Weights of a small sound classifier.
Model: 3.62M parameters, activation silu.
Training: muon at rate 0.036, batches of 128.
Data: trained on strings of digits, spoken by a formant synthesiser in many voices, 39062 training examples, 80.3 epochs.
Rows from block 2 of a small sound classifier, named by matrix and row number. Rows with one number belong to one neuron. Each number is 128 + 32 x the weight over its row's rms, rounded and kept within 0 to 255. All counts start at 0. Numbers have three digits each.
Before each neuron's rows are labels from the 100 clips, of 14976, where the neuron reaches its highest value: "loudest band" is the band of the loudest frequency at the time of the peak. Only what is clearly more common there than usual is listed. The data: strings of digits, spoken by a formant synthesiser in many voices. In brackets: how many of the 100.
# fc1: second MLP up (model.blocks.2.mlp.fc1.weight, 640x160), inputs 80-159
# fc2: second MLP down (model.blocks.2.mlp.fc2.weight, 160x640, transposed), outputs 80-159

loudest band: 4000 to 8000 Hz (42)
fc1.96:117161130126134120110145126152176113176100166113068179091072141145115052082116081139089130104084173119066146080137128121080144127125098109081152125106106117111095149097075094094156101102055117121103146097102141105131100102120112179132206117
fc2.96:141146179171071105149110095137111135157118111136182109135218069111106108106183109182114143129167151096073136137192134172145143113140178115130156127137136152147128153110231083096105165184166146159137141152086155137113091120142043115143153181

loudest band: 4000 to 8000 Hz (52)
fc1.480:150116096082094168123121165113137177136138117099158148121134076125126162155111133201187159064133166120151146160162092140121131134122082099120027105150140139095127158151134134116141128140186172132106146115195109156114166131112060123139132151
fc2.480:153162111150133121161182135128126161106125092194131105105086206152117132141164065107144122155113122130136145107075121112159114116135167157122175134129120177124079088183109130117138105091122109175130069120081141169077166189074146163084141144

loudest band: 250 to 500 Hz (50)
fc1.513:179103117059149092147132136134183142159189134160138131103166165122187137151141108095137112145167161130133155152170130154085160113130176048170099134074115189107171094097155073168104134159130105105112117094098151128092086158193118116114110142
fc2.513:107166133178107144163147108125131147111097110103124158100104122145092094121108189142093142121110170105149172080068118095070099190126080154132149126166122082112079128176182107081211110134069104127099123156137115109113135117045105154104090048

loudest band: 250 to 500 Hz (55)
fc1.201:150132110099157111220145137171174128096155113106165125206082140069111180149134133083132108141141148137162141123139150068139125114099080149126171149088126116127123077071146124081195176105152134135074144100134168094219150109098089119088131137
fc2.201:066179103117092116119160193100153176141081160140139119094150087112136141145101110144086122128142179168092137147107162117123074139119155092099152135126094153126133118163183145156110106189131190138167215140126074181091147145119183121123103168

loudest band: 500 to 1000 Hz (40)
fc1.579:159159139108127111134094067108142147115123109184135169139186150156125172159087169147150107121123091124174155161087140155081124163120059079153140111144058121163151104168081074122094187115143137091140178096119106143186083131191074164115133133
fc2.579:072113137130134166139155107100120128118027142129128110116084156135111155140156147086082128106184101182155100144085192127116110128134156091179105148093134124082125111134067055125100084101058083145108108170158109129160141095123184132167100119

loudest band: 4000 to 8000 Hz (64)
fc1.545:167126101089160124081116151124188111157140085135184119123118131123154129135111096115106146128123163070076137068205142165113145155102187155206115123109123073121124134147124145080170128165051152093120126118144151106136127087162193139156121089
fc2.545:127159121148106138175133143124104104146146118114138155176238143085162124123109102160136095165148161144152138186108070149086113122125114110139097172079133096132123101075171125095106079141133174136081173124132157107187078176109057146065135151

loudest band: 4000 to 8000 Hz (51)
fc1.446:117091097120128108098164118175170139142189109068124140131105091168111107163145086143131140083163164152114091102165095184089124118061117155160180165167140140102082088165056175103109107103143118170083154101176120154089137135122126106130141123
fc2.446:071139178139105117133095131063144092093120129163119160123097101139117120109138119083105102082103065176173130143155103069142135144163139190112135154117094122118120155120122028084109122087093143146170114160099141087095113092199123142096126104

loudest band: 4000 to 8000 Hz (64)
fc1.220:119094136114110152067136092092129079124130192157112111089150067137129129101111136139104125148143133125112132160165208139144148142093142158114183172157096120101150097099112094119084135135174135142105036128142091115120123143132106123169116157
fc2.220:125181127151070190092127116127109137160167129150127123153142164092118128153190112147192110108103128158157095145099126136122093157123145135088121101141136078104099166129111124174068136108156114088168125111069123131165083158148109150081161048

loudest band: 250 to 500 Hz (47)
fc1.502:086144142162088099180182141130076100160138143117145112126105106079131105148104143132151109137130116128042177123149119119116140149082097129117129120163107110133121154169128156148112156154109060155143099122116110137166179123159158163067107134
fc2.502:189125155128162147111076138190163200119181124127070121106117104199142165126121126154199132072157113103201079117096118120181108098126188124139148140120108165127168131110122080100165088152175161137096113142149121092104123127087102118153131113

loudest band: 4000 to 8000 Hz (34)
fc1.538:175106138159183084111180071113115082163149155145103132151078120158108141144093166116149175066123071104135164118141160141160128150053140084137168095149082131168135123116103135086154133150156170133168145123102145070104181082153162086118106126
fc2.538:120154110115110189118124122171150119136117109147109062086098098109154097120129113135120106105200141150194138167136134192094116101183153140116149138127179168093141115160111098143070102123135149146044135118152153158153079173173092147143082128

loudest band: 4000 to 8000 Hz (38)
fc1.40:108109142119111122089098062113110102164129102106104167106114172122154122134081113096068154124153125171132146113206027128161129163153184121150137117123158077082133170064147185129120073121121124087123155059191146077132162165171101092114142126
fc2.40:108125097133135116151105133092131105104124149130106077099094150154125166085168148153176127158151096075135125088114141206158119092076154128121131135105130102130125086135118159138132058113125182138109123178151124121181117083121147167111092081

loudest band: 250 to 500 Hz (49)
fc1.392:109192117139098093118154092147135113139109106077105096103236103124109148142169068122077139122102178134140102160197097136120080164139113082108114156149074142125157147181111144085142143136172089123145198109129162170073183112107141132113128102
fc2.392:111101142122096094159076171131152144147159154113106132079065116153187111132112105118173094121180129159157174131041092086113144101145150137138140141118187086091119095149127128144087113096084093146111066176084121138113100099130135171138165168

loudest band: 250 to 500 Hz (54)
fc1.18:108135084124152095172139166183120144097131141085160116169111146095126150149120082119111160148107110116154126115169114079138116129079084141115188120082112157118149093079157089148196169140144115165096153073142188089133142143128111111131083175
fc2.18:099138133110141160032165185110180144079138142157117110174119089087116160098141114173182191101133115199077118155100140109153136187088042117143128132142119137138168125135115145097115152178152179155146186146149085134120114099100160165146189120

loudest band: 4000 to 8000 Hz (37)
fc1.362:125130108100148139125109165128125136130183133073051133106184131118124103121109131106091076095192124142073120115190169151149121120117069166164161144161168160179140093127116167100155167138107108100130186143147130133170088121168101097139132226
fc2.362:178186128113122161119110094139175131165110113175147146118109121128175105138141154136173119154134150143145174130083106111141124101107172138112140138140119119065114101142181134146123095115166184164127091165076118090127125158095178176133109086

loudest band: 4000 to 8000 Hz (39)
fc1.323:099114166194110147103150065124126164134151170106121169107118105136137162141097097086171130093183143159128085145120203111138148136175191163109151087140157141149149177125128185129108134077127155151151141163175145154070135216143098128136136162
fc2.323:086068127130112129126079158122100134122097141146176113117100118150095062177094175088116125165151140202112137104114122172147118061110174122168096097138116085108197155151128114176145133124152083185150129094155108166107166124115121143113199100

loudest band: 4000 to 8000 Hz (47)
fc1.150:157116133122139145148167112124091087074105162154110077183108083131129149101088129146130078067093145041115140182115130132139125215151101166122142106140148136162117115096108085162150162130078103105141118148113130096069125132181114161123172055
fc2.150:153123139130136152116073112066135144149119106078154095075144131193142087117112166147169165128152123159125130132129122129116171099106130082121099094122149117109103115207118107120065129146098119117225139138126073095180169084132171073100122145

loudest band: 4000 to 8000 Hz (42)
fc1.531:148168148213092142101106173079105100136132132115146219080169141148122076123101121125145129078185165160077126096132105104156149123121160140183130168190105072140170171059066159119126164161139164132132138130153079163114088100082170113116186132
fc2.531:098149109091141100139108114164129141108141170094115102089089109097151081183170146145158136167127109205178055161095182139107116097133134116106135126079117196096086094133224128105158078063102131127166138081107150141160114150171118187125158133

loudest band: 4000 to 8000 Hz (71)
fc1.532:146105153121139153051160120168120158163135110187076110117112115123136160095139158096077132147130152141082133124227143167150169121136124122183145091151112076139172110137120096103143119142084116070101090062103134158124156140164130105134157084
fc2.532:144081083136107082170110122098147132122117129063171151132193070123125117196104148166172101138111187097131086164131107157110152153117186100111132108111098121128121164164162217138105102136144142121145152124097126066122063064109072119146190160

loudest band: 250 to 500 Hz (54)
fc1.173:154166170148041128130158161176127130141189113094086105105112089126082148096116092097140165103142144092117103158143145110115167179122053120158138170127121129146153146149131139165144104173144099125184069152125045142110133107161135140071133123
fc2.173:129166091151154132117096123118090144102121126144146160100135189155169132102238169116204118112098119170229094172125155086194060127121144143074137119085113085148114095108124073132142194119151140125103201157084180144134103096056132125152144098

loudest band: 4000 to 8000 Hz (50)
fc1.507:118111127134076190155131144104112177121149117097152065145147122119139137115104131116118123113193135136113099150149095163125172128122100133183093148082145173161115156129143197113139060042148151152082072141161162111138169211168052126130124154
fc2.507:137127141103129102107131121126119137135123112110093124074087095152124113152148161136185155175069150140165126067088155080163114086072188164151106122143116119070123102151153112149120184153083122167185130148151142105102131013094190201116118132

loudest band: 4000 to 8000 Hz (65)
fc1.141:136120103155079099125091133104155211125091143100094136085146076181164142145132131097171075155138182104131089120170146105177182113110192182135075097153132122134092130154154160174074128119134146127172172147137103146148140160127137154134118153
fc2.141:101093149108116179104150141091117092130160117096166119167157176102101102152076111087164096197087102160076143144137091150145129151095137120117127105087094072115177183089165148111161109130180151141128125132129124183126154142097122105074136117

loudest band: 4000 to 8000 Hz (40)
fc1.303:102125111140132180137133126121042135121075142086170103152111004136146181121071131169104139145091116133187148156076155190096167121135106104157058142134137128112128138115126149146094167125157128179181149134082147099175126128061106154143087108
fc2.303:143103138138111109122090145166220193158133119135125118116104138173100126163139147096143147151220142166154147144096087102163133147126195152059158086083160135125076102151164104205146109153148162136183092145123073117117116114155130112120128139

loudest band: 4000 to 8000 Hz (34)
fc1.604:179085085132169139087193152165164141121097148156152143167127059078125144068104174159124139132120144161130142110099083105131114136119105169132159105113181164096151126093105124143153171163133086189141141066033162103103103136173125104144116151
fc2.604:131149183138124132115114097109105105175145150090163127122079187112054122119128110112116119044123125064099063070098162102102171100152094134089133096115091141125099194156132091125093087108114097116140072154198136157104100097113074091110087130

loudest band: 4000 to 8000 Hz (57)
fc1.224:096127151146027120092112104075168160144123114084135085131136104176112131165069115099119103145188128162139145091174121124117126128169199154141166102118138088107151175148106157179139094079156090134143144162129134130113177198133100120101135113
fc2.224:133103062138150078119114099076086088148078146135146112090147115100151157165126113133157131143158095158120082124115112156167134148186138173092119143079149114064124107148170157141143087155156158131174144144185152160153112134164113105106138142

loudest band: 250 to 500 Hz (47)
fc1.147:122144141149098087110169123122175156093175139135058133077165138117142120092150094122186142133109127080108097131121134130165147115156121190101133120151138124190131178182066144146115144079078172154129100193213093127161060120120142106114061128
fc2.147:109151168141108175108131129138110175096137112162097141148166076176102192091154152112172087151140111182151105131124148154132148192072073103117109099161084119133133215170137136131081160148116119081106133088108070194153140163094116109104098077

loudest band: 4000 to 8000 Hz (37)
fc1.119:116147138114072135151084125077149140148147099126133125141174089096116166184105167200110037129175143170107072130072113120099115160128161068144062182126098148111110141161163109142079131146129130123142158148164094108131114177096096088084167142
fc2.119:144098128168150113136142089157124114161119108128127087081127121084180155083149124135135151127101118053137122129111144145189152179131123184161120102210150138117106113104145214194149207098138131076142089145127176092087140131156112084160098149

loudest band: 250 to 500 Hz (49)
fc1.519:104118147040135070129104194115150119085101135119175128105171077080119163162159115131143172153109141122144129084091149095101168142101130097117167144085102108089114136154179050170153120145127083141113148118110159098168117138188144140106147142
fc2.519:142135156179143146188141112151155117164159140138123130117104131118103168120110120168100125087124122136110098151106126115107079177117047164135142150106184128156156076079125142100147141086136154122126128127156121147096086200151055138135118162

loudest band: 500 to 1000 Hz (57)
fc1.115:082106109110090059134086102160110126064152163114179179114110165095099180147151174082068144160112092131125085121165114108139172146139226128145139122118066105124101084162095066137133168169134069105129129153122167120134107148146164142151075127
fc2.115:136074128075129147123110134134090093188109154115178193108150216095140122169054086138092115107084098157103126133187088107145170118134090121175137112039127132108158140092141120079144116094127125124130114065087133107105116017108116118156100109

loudest band: 4000 to 8000 Hz (46)
fc1.483:087128057164102117100120115089168107141123161098181156153098102119111143144140103136123137130147173186099157137131181199150159133100212178139188107087115064088114133060172145107112071089113159134099114059131116140117125182153094117119128137
fc2.483:150146108105131128110131180108160062098090134155091052082121094141063188159123141171113136127086088094148116097094038153163128060160083108139098148087145135113134160129055165155144132129105146164159077142136133129195134128151141201060111140

loudest band: 4000 to 8000 Hz (38)
fc1.197:125135100073135084118154183153156110103127178092095121101124120121142127099136111110152142160082102114156172124165104172144179075087200052144136201110162105142109120064122141099152086119111119088156141055104124117189122122151104200153119107
fc2.197:177112151186104157144098080151119144122159111149098128100106125169124104109069192160126122083131127073141126164155121130035138137134156166173130093150068054134095074130125071108092093177115149132151119164078138057113098085099130140118107147

loudest band: 4000 to 8000 Hz (40)
fc1.209:161118089132112062098127129083104106116142092149155081158181078094123214146103138157055116057114118132092164116126145140113083203120124158125096159140109179089118157175145146129148120171106166137155080087156098130134161111134140077103107122
fc2.209:154123121123093160185121080124133115093084104173123129073156088179154117086109129099090169132138186091120121136145153144140155119136113165097121113170127154152089098144107097183120112084139144151144148171162157107156094101180091153181104144

loudest band: 4000 to 8000 Hz (60)
fc1.295:155121091147174117072239089135139134141150110128078116150041126164095104047122098143163167107109113145101137180135147196167122136073123124103137123129153128112138186181103161131106149108136124121112126134129128106150134184072099167120088120
fc2.295:129124191155113142151083094136124116110114151107113081124124124131199160138183139153147140076163096117177125122178158135089109120138091097055172095109152171132105133068100127130130062106151165068062119097162187130122136087153113115119050144

loudest band: 500 to 1000 Hz (37)
fc1.174:085143145100145086091118080133143162122149158128119105088123096182171108135113116106066111096130135117081174157129130155117127177095137130235181230133179122144129138142086142140110135138158165121187158147142095134132106104133128159155142084
fc2.174:089147160068065153139157125127114132144131179106089172144175161118113089111117181126179161103124039158134127177155112129111068098188165134067165099137122136165088081129142135079142095147150148129096149087137145167091145085132130127105087144

loudest band: 250 to 500 Hz (51)
fc1.575:143109143168169086132168114080172108149149140127106172162116142115129175134181169129208105127081114102086201152106162146097086103083066156077129164127094123152180084082163128099159150166168107089166098078142127190121074113113135119174153192
fc2.575:133163085124118125094083206142135119176131160110137105124161162128150091119094150148074125141122144120109120060117061126141153141111143116157129122133181079149096127155098147169135096138103137156113140180179139086149134170160129105032113100

loudest band: 4000 to 8000 Hz (46)
fc1.45:117111130078144114115149123158118180185129111156109080098131068157116094104135128208105139133102143084063082145163126130170129109160093120119128156118143091169098113161101105104174187162051119094137106138161149155120146080112115159118125104
fc2.45:213154120170138146120121143121155116153153142160151208121159144120113120087133131164084147136135160064125158105133127093092162135108108137128180191151108165130091091111161129145074048112140119129062117150073111113120080177122164130169220179

loudest band: 250 to 500 Hz (47)
fc1.625:125080151100139157172122124185122124055079124163133107133147092138106109096094121176204038117139187088143114129058177126062112175137153110132150147141107099105116132126160123085135119172094157110132084164120094137157160101118084095083146155
fc2.625:144140124123069069074133158103163202127179110099118148109118126115135121123124094154107113112150116153164109123087110140213141140107182137069141127124138161098114103174083111211108127101140131148166117148095093043172131123164117110067106121

loudest band: 4000 to 8000 Hz (43)
fc1.251:155122098186116149131102111131126142141098105202109131174102129118097111102164135097072147167185158131137085125201121148135102113138206079096090143097094075123150112128158126165145118184117111149092073107100169169156193121161130142114175133
fc2.251:117140057117128120106109176041143105128117103128140169141164086101134194121109110145174154132104139096121154054110111108153149136138153122132150087104063096145090125122149103151106187090128121127161195130109072150120095149056146137178073097

loudest band: 250 to 500 Hz (51)
fc1.11:143105108119119174133058052159149194138101098130142175089121113174102133155122198098155100088154118096104161121107182097145127151149139090074143135093057121115176100159154124059132125087155117107145141124133155137119061130092144126155143103
fc2.11:110120142155138094128145171126078096112147141111134107181134142148174155161131106153101140155126112168128094137116076175129151143119156187173147091148140090141113153091163146239120132155124144143158103117139106176115156191119125112123088127

loudest band: 4000 to 8000 Hz (71)
fc1.245:106138144180065096109149086087139138134125113113154131156150101101154157156096191199114091133098076141140183152100186146146123138163092124072122088139161156096079180143171172176140078108151033101150138143119125171131154166097147133145137124
fc2.245:158175122109159181143106136163115102131164085134119075141137092144030130152119140119158113115174173089117074098112071156100157173170156187127129155116122132160175130132050142143094069127159221119096083120140153122099144137211118135072101107

loudest band: 250 to 500 Hz (54)
fc1.467:121123113132086103165147114144045143133154141110121118087179097170139111134096124192111145108149089167097109132137124164099124095125184079129161127142113157151145089155109134121108133115140154135101129147225189182100129158097098126124104206
fc2.467:081151175195119151144143163139177158122087108129120184117110161121076122185101156103151115106170156074206101140101073091103099105122127198133106127165117106092156123147154129085108149175148091167102163100101110157144092146139185138090181067

loudest band: 500 to 1000 Hz (52)
fc1.186:109138127054127062168128114083166127130118177137131114055116137155161089123105112115095128140131108126120171089173146150076153160145051102142168139099111112123096146073164132059062147130102140117119122123105132071117178103195133122168122176
fc2.186:172113147171137127128103116169129117150124117130132158188116137117092127107113148183146125087122119129104132119065092084171103091076170121153119104166184152089127068193175116203153143125134114125160168093110124147162058152053110127136169108

loudest band: 500 to 1000 Hz (59)
fc1.485:127138113039113127144083079130147150110188127115140165120162107150213111129142134063180088164128152100115181102055144093117128156150102108182081147137138118159120149068175168116141111141146125154126112104115114194147095120188181131137159140
fc2.485:166152126150144130133168108092169116081159100176098104172167078166132147068110140193101148143115142130044127165084131138102154115120100132161104180123099106143115059098092133144122153174125241124144190131129123122135087159189070144132136144

loudest band: 4000 to 8000 Hz (44)
fc1.570:116093149112140116151075134121119132147096115102121188101181060161192128110203130185105132157141134103120123151154144134083192148128162088117092111141092152154129131132194106102138170168090070100107095153099120084108151105190128081142046159
fc2.570:150138064141151137069124174139148164064128093177074035141094189137093125153135185158097120156111112117131160106118106142087130124149134153151121146130098121060154106149133109132108091113127175151153083176146114165172089168149129134120146093

loudest band: 250 to 500 Hz (52)
fc1.318:147118130091142098102160190158138180104102162166099015135103150136147094087155152145109116106117136114074103142085119137172166104080161094176121135099125135082188080154185137096143127156153133123105105147094123126091075174097145150105140152
fc2.318:119080131146128066159160139115140167139129146063165176089158127113170175090146083127201162143110086126147115153129132125143140122187158096070131142140068115139053188065079146116135137108094162125147137124209169094132122107134156119162142129

loudest band: 250 to 500 Hz (48)
fc1.637:167116095098157121149114125151119141081169133119145184132172132112139134092191141099130090160106128061130126072154198095134122103111074149158141124190090101120140064093118089113148117128134079113121164094169155099142088186146135175150148162
fc2.637:124123151134121160103126172113157123161127120130141101127049108125130137156088147154133183128138125178153095189126075112121126214121134097100162137074146151135128139113121095129121168121128204157198091165143136118117112122130096085082150148

loudest band: 4000 to 8000 Hz (38)
fc1.25:172137109116128051152102088184153164139092114204146161196094153083108098141168143141067117134115175125132090095103081121099104107124166111088095140121130070184142145111108142117127094104104101081148143114127158132108120067131140110103088124
fc2.25:144152138106148155099125127131130137145174148093124122032175089124156149119087099162134192132167127100097183145153106127136157169104101136182166139132113183074098116138187103095121104159067135117134133107103099145137124102157152189132136163

loudest band: 4000 to 8000 Hz (47)
fc1.169:143130091095073134141187137133163120102143154117174119087113065101082116131111140148137124072197151140157086092143138141152172167100088115114190111060049079053123148132102113096101091140159122139127167139181110099147122166078155129128176143
fc2.169:080092161131125139139048093058141182104114104088103097129074148124118114143145071152165163111115098105099175121187135170193160131168108152160127130126202149130180172080137162125131111144081138166136095132095129139118098112104124135121105150

loudest band: 4000 to 8000 Hz (38)
fc1.371:170143112105091159164151098090112158097082075141111121114213105130149159118147157189168111140165169055116072104126198087099148110143102138094098123144116140122125101172090110138137130117055166113076111103175094148140093126152135105093137134
fc2.371:117167169146084145101151178157097144082150142120147086078131086111080099117072112119111157146112131168114162189089078107142169149138165101085117131120135163152123143158159126143122101187107087152165112109148060130099162166133126073126173132

loudest band: 500 to 1000 Hz (35)
fc1.273:135125086177156087143122100140146166128154102118116123089139072104160156143150147182161125134117143113093166121100121168120174150119061173147124166160131171145175177130135120181137161118112191086104177147130141145165106142165105148108160213
fc2.273:131147114174058157105137148123141122198155155068136137150117152157109111180130130086108151093124092158146115111149128096080117139131179168152167132141130082156090157115118111125139115165095090167122089126099139130080126148139165149136106097

loudest band: 4000 to 8000 Hz (34)
fc1.504:089109130155156118100148196174120146121126097092165126149161085141152130122105112082110181118111089174120092167157118117166141179113177168103146100103173099169085194107113148130141162183117114137145173119134142109107140158095110115097111152
fc2.504:165076065143107174151073087096135142130135148186069173105103123141102146132098151148172119117149167060081106075128113050165163073163126104126130148127071133071147092171127151056112129067164141146110177132149094181134111099117120154175127141

loudest band: 4000 to 8000 Hz (53)
fc1.260:123134153069117121080126108148147109101153154113110187078186132086125093090090124120085160133120169061074123109091212126130154123096121129086139157117100125139095111120080125150195086139115133092137156158135180149131114110115142074153171126
fc2.260:151138136228170096137156167102096165103118183116157126140086149147101148146161142133092208108147109158095093127121143155178063158151094131167167099134113146122138071102112131091122125135099113186147143135120143122126080114044171157140142118

loudest band: 500 to 1000 Hz (60)
fc1.405:112113109176152100126100075131139115104089141105109143152068160100128162116172164139161168156131086087115122199123095086132128084088116194072127130122132095111165051139133127137088153149137108107173090114110119112126115145141141166136097195
fc2.405:164105076165202159139078170167143147163112129144112100118081176131142159143170124107061128120156159146159129101168120163143124131153126137121106099114123147132139137178139032152168145192108131117119104122143149101180089134106148147108077085

loudest band: 250 to 500 Hz (47)
fc1.448:127088146117074125124118155168137114058133139125193149055181090089110156151140117154104076121118089142178150072123178106050204130120082120128087152118076172129080150141139127064054074122062192117182115147172137131155159159066145154112109080
fc2.448:094126111185153095088130126111140135140139145162103154188102115149132100071130169110139131161137187092090116143092121133174107125091147137109115098139158141132101111148099157152164176136164121110141145150052147192055147104154119135157166164

loudest band: 250 to 500 Hz (51)
fc1.138:197133097133151084140100091176094122166133156124165107139114184154168100114140126170156117145100112103090177126130074162107180099150165069161096181071137144151131110093182092126102078165158166078156168123111134129128077125142080158170147125
fc2.138:131130101153062139144109136162141158088121109112109182123086086131147112140090170065094117160110226126163109099167130096082099093126160163124151116198110080148119067135103113121158123090122141173087137121146156159124163110056136139165108085

loudest band: 250 to 500 Hz (51)
fc1.226:114104080118157127171128134166096128133137139104135102181110167101140153161146139123145101167114125083163114120119114080152149119057077122142156152077119118074178069074138050080150169128135105183101150101135139118133179181120095119084103157
fc2.226:104157117092117142062183158075158154060102124173151136171142119105120157093167145156122215137132074162112150143065175160144114173084078114094147141144090136153139086104111168144146165110149193134137171148165109098162095115139158170123190093

loudest band: 250 to 500 Hz (52)
fc1.243:168118151151157136187116078121156146189167186098112145172131183107129088132074142128174178116121115077137134142174136168148160100119132125116150128166134097100114120124080129182114135112163155164075078060099144131109087102153129104121129106
fc2.243:102148071115128143019158169106106105101134130168148074165098127111160154090151186163133105127146143137115097114076038124127125149122149166107141134098131163136181082139157137073069121175100104101142177116089105077122111142090111172105133148

loudest band: 4000 to 8000 Hz (44)
fc1.72:167074087170136164077188129096133085144149130149115190069134099127075146136146180147097122108139120095162130123126111167162107093110147092094203129168066186178109124062156127171108138053128138118180145111136162121136128146133110186135137134
fc2.72:126101165117145113128122119163102133106148192165194175184102106141101105135091101167156169147184082136074108167056177120110157160154137147139129098172182092079117128200129123096120127101162129159146144168186079151092198149092160098128078145

loudest band: 500 to 1000 Hz (45)
fc1.413:155158167117191058136170100118203154138151203197167125158098160098138111102138145173164120123105100076089186076082168099100107114152081125120139146126186112204067093069156122164064090117103113144128116122136156144109103158177085112121099081
fc2.413:116094094181147172123076170094131093133138133077132121114139080149119128134181168109090161117105161156141110116144096128138160151083114109126165136178107129110184113182087143096171161110111145126204136139145160139153133069122151148173151204

loudest band: 4000 to 8000 Hz (61)
fc1.357:104124124124145138102109111108186077093150120105093121137129111147117058130112180133135084088119147159178161134121109151121175133158159045136154172127146152097131154106126121167150129122155121097095124187125096145172072138139136092107121168
fc2.357:155146128096146139095115095198126144103096106152150151059130170122135148138132121121115148101117111113070078082172150091119142144146147239156120092126067111132107160116096202138106103122103183199131102098118144119124213126137105159094121117

loudest band: 4000 to 8000 Hz (62)
fc1.249:135104092054160146115122110134126121144138143101095112175078075133101128172101129146056137119115177125170064151152089162179161121130137176187201111088108165148108166140106074146117142125152116090118090151112173051119123159108144184132112137
fc2.249:133135156144100123124126082126189111146152110133144106056128134105101087133115106129202131048198163121126157111136141044155120150134055065052111089148169052069171073111149188111107106150126128134177156155113116148140097126162087043084128118

loudest band: 4000 to 8000 Hz (51)
fc1.486:077141135193141105064139116130132119195136133141154093083101127194111172157064122130085163119109177153128142132195103146073181075101161179123144109106124071078116161238134142100141094099144146115151177147175157113106160137145143114102170139
fc2.486:168125165132086114137114131109122091118117115154140086116152112119120117148157170117167129087150101132134127095122124176231119167143120125102177124103147114101067130063095143204083060123161159138103069132128169176139101115132139162135084096

loudest band: 500 to 1000 Hz (35)
fc1.290:124115121132157117093089090142115146181085119116139103125205144159116079145109079088139139123153123112129137118106098194105163131162148100178130193106154124091101056094126168143124166131091155117165153131098156085145104194104100118135091107
fc2.290:083160146104118077137154126076109060094174143165110207131147088130154155101123178187110147134090112119135135106120123091119059116139132155075151108110100072168166172121173107107136117089111144122119077096162133144063141071143155163137124105

loudest band: 4000 to 8000 Hz (62)
fc1.242:140123074052093149098135082110153158161141159118136114112113099144085120169145176161176116165093152104162125109204135110162156124096175106162161175102144121160132089103096105181061090085125089082083145157103140135101159086166067168145144102
fc2.242:083122181196162137081098207126137083094088131146106138140133123079161122107107094155117133094207064182094064216080106129146110131179124152153159139105153126155104129157170102098181136178130130105156094113138142089116086116084179128121092191

loudest band: 4000 to 8000 Hz (36)
fc1.359:119160095125134161144121081071113113126089133069137084178097091133137183167080101092136104096172123079142111132165110176182181123073106067175155101089136121066162146106116138071106134158105064104086147139082145155133187198088133117197139147
fc2.359:168108137132119131095125148165168123155132150138164144077163104134134088086116199158143172137088110164090117140102163115084097104146210143069109092170145151173067109156102138177087077090144168154155107144233103067137091110143139128055079127

loudest band: 4000 to 8000 Hz (51)
fc1.47:124156122070117149090149128119149130165108107112132088145176120166096157133115204178140107101154182131141096161128161190121115082125133146082143044080085138158135134136152094097118151112124112107056130127117187109181136139172121132052108088
fc2.47:133126132183149123085138136124162086094137177117172108093059107122087067130129084099102132151105052120141130092148119071143165177134113095138140177145134164074108117162115153164152163123129143157211096107135137110070050132110081171168138156

loudest band: 4000 to 8000 Hz (70)
fc1.369:127117156154122153101110121136125142119123152103101132142111162116106037086130113138167135100146129161129094130086109187205158202116119142171131120174158114133083190145137163144161125068100111147127090109170119104136075142111088152174150095
fc2.369:073086056131141152096130151123099126157124078084064181134125119115116144193132104117134151151164068118136092118175151164093089112069139143039099106126122103047185089130132162092101118157166139141169197162088159174154144090129162125135140171